Rows from block 6, named by matrix and row number. Rows with one number belong to one channel. Each number is 500 + 50 x the weight over its row's rms, rounded and kept within 0 to 999. All counts start at 0. Numbers have three digits each. After the name is the row's rms in percent of the matrix's.
# convs0: first 3x3 conv (model.enc.2.0.convs.0.weight, 96x96x3x3), inputs 48-53, a 3x3 kernel for each
# convs1: second 3x3 conv (model.enc.2.0.convs.1.weight, 96x96x3x3, transposed), outputs 48-53, a 3x3 kernel for each
convs0.17 100:598623565437457458560509505472427417482414414474482482478466485515497539516524531512492480454487490453439420450508465515499506479454446519591555570545520498490452
convs1.17 080:484464470490499519456434450517530509515538515527569535533516507506457387431466440579582563514544520562597588482487459503469411435469462494454432514406368369378402
convs0.18 098:536525535456489428558568529463405417523532511571590565472449384588523553543506505490449496489476502506536518434424445621585573432450452416465446567556543417508498
convs1.18 085:516519509510506480460488452485459426456451474510495464426419429489466507518485497490490516475507544480472463468466465576551582461466503501479535492500513506500475
convs0.19 088:518514507464455445520454458456449445449477452406469456553527489494547567469497443353384399431422403447475404569533529473542575461484477556511452454471522424428447
convs1.19 088:438458455486505509459490477535567528525544544557569541523487431402436484494484448606602572510530553529544565531540501413438470538521507545511514407432500454450406
convs0.20 098:529557513479518467499499532404400439442447404498461440485506487558549541570546566470480458417424394448414444474450465548560519423437445506506492574588555559553552
convs1.20 091:502479477508479459529500513578565571525534561542555575399417413408441467427454477594615621542557581560597617455468454477497503455446418454441448457440475406400408
convs0.21 104:500466453524464469456446425474497526475534494513507514546524517434417455450446475572595609528541503576548519636617610517520549516530543518490530453458495425404461
convs1.21 095:522533537493497508428441449439414401518496477554542520557515494569542498461454421424406390516520533496504506530528524526522524440433440631633617556569555530564564
convs0.22 109:454482506507505510490460496496528520545512512615598644523531526449463417547544581479470457524527526544542530521545550386422374528521489534530580403438391565554570
convs1.22 121:583574568513508513531528538481482504494494487457464451560546563499504495439437441491478482437412396483484485534528525509520498503491500484466490508498504438437447
convs0.23 096:597512534448455464490409483506509436474473410377456384529497467529553531471438439434434442455431398493488454537585589563593608453468433541572527523552554517438499
convs1.23 082:519488481480478522436383417464535494497546544531568518514543483400449444479485441511600548507603578552617615512500472435437413496461478507550454368434400433458426
convs0.24 104:485504494509449445460478536447473449509496511547563517541485424471538536581585551427460458483473394412425461559489433488522498496468492628542482411482512437430474
convs1.24 102:550523510523465438496504572527534522503561574499496479523506467395509592506445396560575585455503518378443471506497463437507549523442373516498578384479560527458405
convs0.25 105:418437394480516539446461550411508507445520544493478481445493569512540510472465401415487463524522539514442484427500479457533552507546587389465577467483538484471445
convs1.25 111:435478515489469468555491507564487454538533538498509566605526457506504486438532606553485500579547557484492511538518519432474512441538586606509446531490450457472471
convs0.26 111:457461420471510478505484514418420447532509519599600604452482445569552539506516519451468433520518564500511479510489461581529532492507507468511494563617573583561555
convs1.26 113:538547527511506483422413399427381356452427426496500485512484495501469482420413440501468461503540560501553572566543560522505522457456486507484533504519534418459434
convs0.27 101:467500547568542520573590585511477521452460513488372438538442430516449388558521400510454409466466463478475468531526534488490447533493436472459449519514474534562478
convs1.27 108:442464480508506510483542505561566492577542472574552496369352467455438508545503523490545529498497520537520564450465474445406417553539542254519613359540603374525537
convs0.28 085:550490518471476513452462463514477512506470529475505473524564541459471440486450461586631593536559510543529553597636596493566549464441462561534490417449433405417414
convs1.28 091:550553556513531541466468461493490482551535508521498477547526525564545527446435467438388364480511513434445488529506505527521522424429485491506495475502470489508494
convs0.29 114:469496542492443491557498488525512491518515463500522466500490535544495460526506555486518503504453430463483448472527521501479513497537542534525534594535490513466503
convs1.29 111:518480448490520619538505496519564550544529479541564594461507513517454402479509482428476464451433436574584615464466473561496420491521569535504449543431386433515505
convs0.30 088:561541463534409429530357425486435479518458428398455488457533475489503474504549542465473510540457526539478524501572522465496504536568543490496489455403383448445412
convs1.30 082:456475418478510548481498550555546639556525558518488496441533555491497433566553445471478507449415413491498491455495515547498426558522458509555435509529376553543515
convs0.31 096:619581613492498486470457477455476474467472402338366374463503480544505566557576608497458530478504508465483500518555489512555476470456500490539457530506487535536563
convs1.31 082:551554487508526530432429459490507505552544561596573541451489460511501499514501457521551577497513489588597615489520555510474406485462413395472411433447378487496458
convs0.32 117:444425414457474491518469471458437458505492474442483486534537546525552516453473490499479501472495463545505479545523555487506507460436416506479534500536523497476503
convs1.32 101:572563558501486492569565556525528528484503509464502502455450471330352353492503524438434418458468493509506496442446418391404378548549569487462487434432443440449450
convs0.33 105:501499507510519532533509526518531499541566499469497397488475436494509447508564496517575506457521529579568540433479532457494495518597539523539455471545487591601600
convs1.33 107:483488512539514559541510571461460430477494501513506554464534539464491488548560591564607552579589532580558550445471481465428456505495562467625381499583357535585419
convs0.34 104:461461464482478445549535522444458492496563571624606643513499463517532537491491474587545591524547549457516462461443428511499554532495535448487451577535520423454471
convs1.34 094:463469473461456448457467448531508506487480493452446423549537535464450485522524504433417422484495514416421419545563561493507526502516499558518523500478493510500483
convs0.35 091:428462421466493512471422450503505519523491491461457516464499527491548471419418471547510465445491489476437467513485543551559518586542551418431511495519520470429434
convs1.35 080:556561529473466474560533519463453458509519528449502517533512489454457404445460515482474456521555571508502494468473446459463445479487532570538557504494494413446447
convs0.36 106:476505517518534556533476565453501431492502465465525439450512483531494564481546563447517502476458477449513544448485526476542534458539541490618634545525557562523555
convs1.36 118:481492479511483508557505582511479483477478526506523581507489480476474470489503498599584587614590604607593605491494520437454465454445448527516381489448395481462427
convs0.37 105:490494476498502482555563563514477505581574580559568592507508517589552598486478485585613601536505540482543524502564532607606616434487469437437418558526554422466434
convs1.37 118:523509514512499512467448452469461459484494509557555547419423405537542558495505500446458474519533534466472465494492496586580598487497489506496478508506495530532517
convs0.38 099:512546537413419479479484533430452440410449400456489472526533456505515552514517499440411455515509467481428456506536501519562515453491442619570585554537616543497510
convs1.38 080:473431477494455483522513530492524493461528487473504459458461479345417477377402399577610580508577572517578581452437415439468478503469455443433530366396513381384415
convs0.39 087:577604562423442427480413489584534577507530496499509511546530540542501507505432483592541562478522468528535552618629589597550611500401428539548536542580563416405441
convs1.39 094:544524514500485497430429420494476453507480456469441403599575602495464471381379409529499498527526521469500529515516511515512509435449489562530596506486513449446478
convs0.40 086:495533466366408386469436439449480400442466442423479420555535557569536542478466456482487419543488540439488492484537496567574570571541492545563539544514533479422465
convs1.40 087:527468478568509536568522519491523513496481458478483439500494493412400398427441444544569579541582587600623612561542521463461451473482480496477546390410448442474441
convs0.41 101:468502437408390371456474466442453440506525498392407401541558529547522564535495530434431455530508509560510570561555580502530573514550585557533565605573581536504571
convs1.41 092:519501507563551572531496489445444421518506517502511505481453378453458402455473456530519502561591592588617599395403377462475451458479444569481531428399455462485501
convs0.42 101:561478538566536565479555593500481494502547531518510478536492490529515522509524459512496472457465493496507489562491495497472499549478498497446354447507484582569618
convs1.42 095:527522522472420391512538563498470471468477529546520500433439515454495592563520514462467461458495536410426451426389425533551607597545470376514532435544627496464504
convs0.43 117:506494453442428449516530509537483513492487461564589577401458436521496549583524546467518527480457444512549539456458486547560573401433452520595532508545564525526503
convs1.43 107:512527507564573571484463462442419422454427470514527547501481485544551555456468453513460468494489482477516551542522517535554560353371380470463436499531482573554505
convs0.44 094:497513499543498492455486533442424451489499476451413446522528501531543482509529492536524531490486524442451410511497457535546520503479502471418392501503490498541502
convs1.44 087:523536519510481447563567554571534558596588615492500527471444475456452459479490499512505509464478529467424411467465460429442447609600579473444531508478514416379407
convs0.45 106:535505520505454491430431439545503508435487526423380455513535515533500513445455486469466499526502487502475506485470454579561552481460460620600575537560550465467493
convs1.45 119:571575576486500492402416400421408369499468447514471446521504507509493510508501511464503508425449465520517517547561572491480496494486489386465466476520542461526511
convs0.46 090:443386416546551499500467537534534534545505516518525508470452445475486519634575553490534465550570486465442488461452478459500507424431453498454437477438441524517558
convs1.46 077:544515517567531548576570581491501516509523533456465480409422449475515531434437420511506494514496497532523505446445452563573552529537507386388408476496489442445446
convs0.47 092:555463519563530498548508507564553575488514465469468421533537511537495510526514530516470505442462464537587568529556530569487522533481515525547492553549458495525552
convs1.47 090:521558448465499471489539550491445468563486505486436428451461497570511529585488486381357412486427425495465453456454460536505476544527500469456578506480562577544583
convs0.48 093:464452493506515530458458459457455428426389421440437369535577544539520490405414460441460476488517552389391457572563567584530535460526503501484462510483521461423473
convs1.48 085:452481482506526538530557545556562556583590585570571567576564546475466452494478490460457442440477519473475452490484484406411425501480468523537518436465477457463456
convs0.49 094:445522513335413467460401437440502497473490489425467468476526487568496468525489510560482439487476503432466404406481515547552544484469479373495489489493486538528541
convs1.49 092:476513544474546568536530488549560489569573520520573571424458444488447421432487553525523489482491497545546556449447472519475468441519594430488470492478492333406522
convs0.50 090:413480454386417404575532560530494556471434465498547554506533488517503483480500489449472487427475454430388442415378436540535564387399384537542519522513524506504516
convs1.50 086:519512516489495505586585581444461462496541538440459441482480464503525525480474437472475444442457450402370333547546560509505528494510501490483506488472475444400401
convs0.51 089:435407452408410413429382406516444395408419422403357377536474446542516450462509475423472430452429444447393468502533499526556496479399409494498516570535466497531542
convs1.51 083:507514471534583562496545503494513553558540576629585586327409484439427438437399416401456474407459514501484558486493492497436356499498462448508532503483455438435507
convs0.52 094:484512491470505494499500490496509457445513466500478467509543536532512549506504523407439454484520591444451475517460463533513522534561509463470465516446441491523524
convs1.52 100:465470474483499473469488491541550554592595603560561557577586594552547564480460465547559581552542556547508488496492489462451462462450431556574593525552571492503502
convs0.53 124:493479426587533522559455434525486420517473466520489499466490499418457481439520542523527476507475457473537491456471491506490469506574586494487529459538548488593632
convs1.53 143:506515478457433440541516523511484564512498581509558611602618629524555514505519480553566626534543584511517553519529487418458421491463444623574516544512460512477423
convs0.54 089:400409374489447444485444434444488416549509505552532529540494478525504530443416468473502514505530554503506536521553509545543550536591563533528505545484485354420394
convs1.54 079:497475492516461503517495526535517524460483511471455428457470490434453465405435397464468496480518519455477508534527550455455474459471435558555626491491528520532523
convs0.55 103:621582592547547495540544573517536514531514505501509531550518494517558539437425450546507497506482525493544499587592575625593619456442409495547521548527572463431389
convs1.55 101:507516511475485485431430435531499472530502496480459445614592608527494479396403404530505519520519521436481513535528532504507498483493519547540520543522511438439441
convs0.56 109:483486484480454459469496491506540548520463491536565538555530540376427394533504522598648615510484503522503492621573611427512477489487538533518508370406406520466513
convs1.56 111:547553557507505528455463472472463463540520501539532533589564551576562531410414405437390389485495501454479520555543542499505497411418437508477478525528492469479487
convs0.57 096:485474420412441429418388447472467411496554537507518532463483528513547565481471499440389440513511483527457470499536516510526554574530609512521517492464543497477477
convs1.57 098:464496539495495509471462475519525503491548579528586569564510446419468448468562486591541528562585598532543542547539489380461457493517483562443498423440520441447447
convs0.58 102:449474405411482482504467432459459466484466496415446396529535557516504542451419420504508480501495544496438457579543585595577550561503504517511537508508534463480517
convs1.58 094:500493484527541538489497473497492481548565547597574562440448473468448472490464495515519513533556579574561571458462445470477483443443460582650652484543529544558519
convs0.59 088:512542509428447440485431428425470430514500416431405422540532429618525474558548491464448449419453454472539541481489556540538524483490478490578529600497451499521487
convs1.59 088:564531511477477509485458447482551529571594515622614571390421437494436403472470485460534541542590596599637667465469480524478427407437470458494533520441436384409462
convs0.60 099:526520505496449478447455439511520563457492461517525480547493527358350356489471492561617593515550491564563518594619566433490460447468508526508489350363317427435451
convs1.60 091:534540543498501527448454460496487487541514491555533526598566545586572519441447429452411384500497501453474509563549533529530515442457475543507487536516502517512515
convs0.61 100:468481448547484526473501480570521566525512583575606538531570535501512525478495479468428430573596566418392418527497500567562513542551540377497420452461457442409437
convs1.61 093:463478463529546537503498499531474430528503489560551511621590596545509527529495509496460459496507540512531544552543545502504504552546558555575570542580571531548494
convs0.62 096:436455415488472476416478426518444496459477494446537519530487538540494521425381423489356420387447434414447445545546565495540507536429517485560495510550501415465460
convs1.62 081:480525456460521461472484485601527546584554551551501478582554511545465453484431487531446443551544487490520511489486505496478487485453484612688609508556459531554541
convs0.63 094:451471412462459441468476477463448429511462457514524538461508537548523518555525497437399475421396454538476553487548586492567595523462512475497557452487562471454428
convs1.63 098:494514532487483479439437451590566499477499447503515508549537474458515498454518534568545553591597607497525550519536522464481513442482517548509487487535518415444459
convs0.64 101:569569511445497440478520440445421472541481514555543573514466503540552580550482519521432470458426448476539532554559483601554564517438467561595602544608566463475492
convs1.64 103:538554510503513474386390367501425403475430450546534528593561564514496490429450466558510558488530548464503543546539530503526518400419439594494558512456480448452449
convs0.65 105:559537511455538575494491481515483433495491499520487528489518495545528527573505497554508389508497456499450445489496503601600583558452425483509586531546567599599585
convs1.65 103:523523497517524493520509454496467426448444428489483481440455498442430466413441518456472532493521562546579633441444466488479485442484530431489538464484478394440463
convs0.66 105:451490504467453498574555549465503504582562615615599604480543448588586559482531523587545524466506475508545541515514458624628650416444450427437458579546531409492488
convs1.66 112:555541543520508506466466469444429423458467494530531525436427430548545568486482481412419443481499512430436435503516512593585599451448454489483497491493504509536513
convs0.67 103:520561553533564489466475463481458472439428467423392398573537561557528605530557572473446510526537565429374446522515531547561580543585510531520518513534563536555562
convs1.67 115:471461456500477485502471504470468472516530541521533537478506499470474498488498487562575586551560551611600567526541535410410405402395363559570565514509513510498476
convs0.68 102:460461379393450380487463383548489435499456468445458464478519542585522487475458487451470468486475461502481526518562550605556522587455492476575585532591549416476432
convs1.68 098:529496483523521500514450406481432455525447457520458478554544538540443418435460537463458477557577621584561653491489439518470423435474555518456457480411404423437483
convs0.69 096:550496440462446446498457467473509408468508419410460457498501479531521546433458527456435475415354349488491416528516514550523589408429453549533550582501520528450524
convs1.69 088:547532524470469518491490527440484484500536529531555538506515501466466436474488443542598555548591578604616611484505454471466408503508457492451415480387352447394384
convs0.70 104:569561467436476450487534476508499459459461451499449489529520486565545480562502485511488454491502466553516528515573560574591550509478403545534610605568585532466474
convs1.70 097:551501525528508504463418421443451416392419388455430397533558563423421454396438478497524543477505526516555567451460463485483475423468522502540559454446437453463440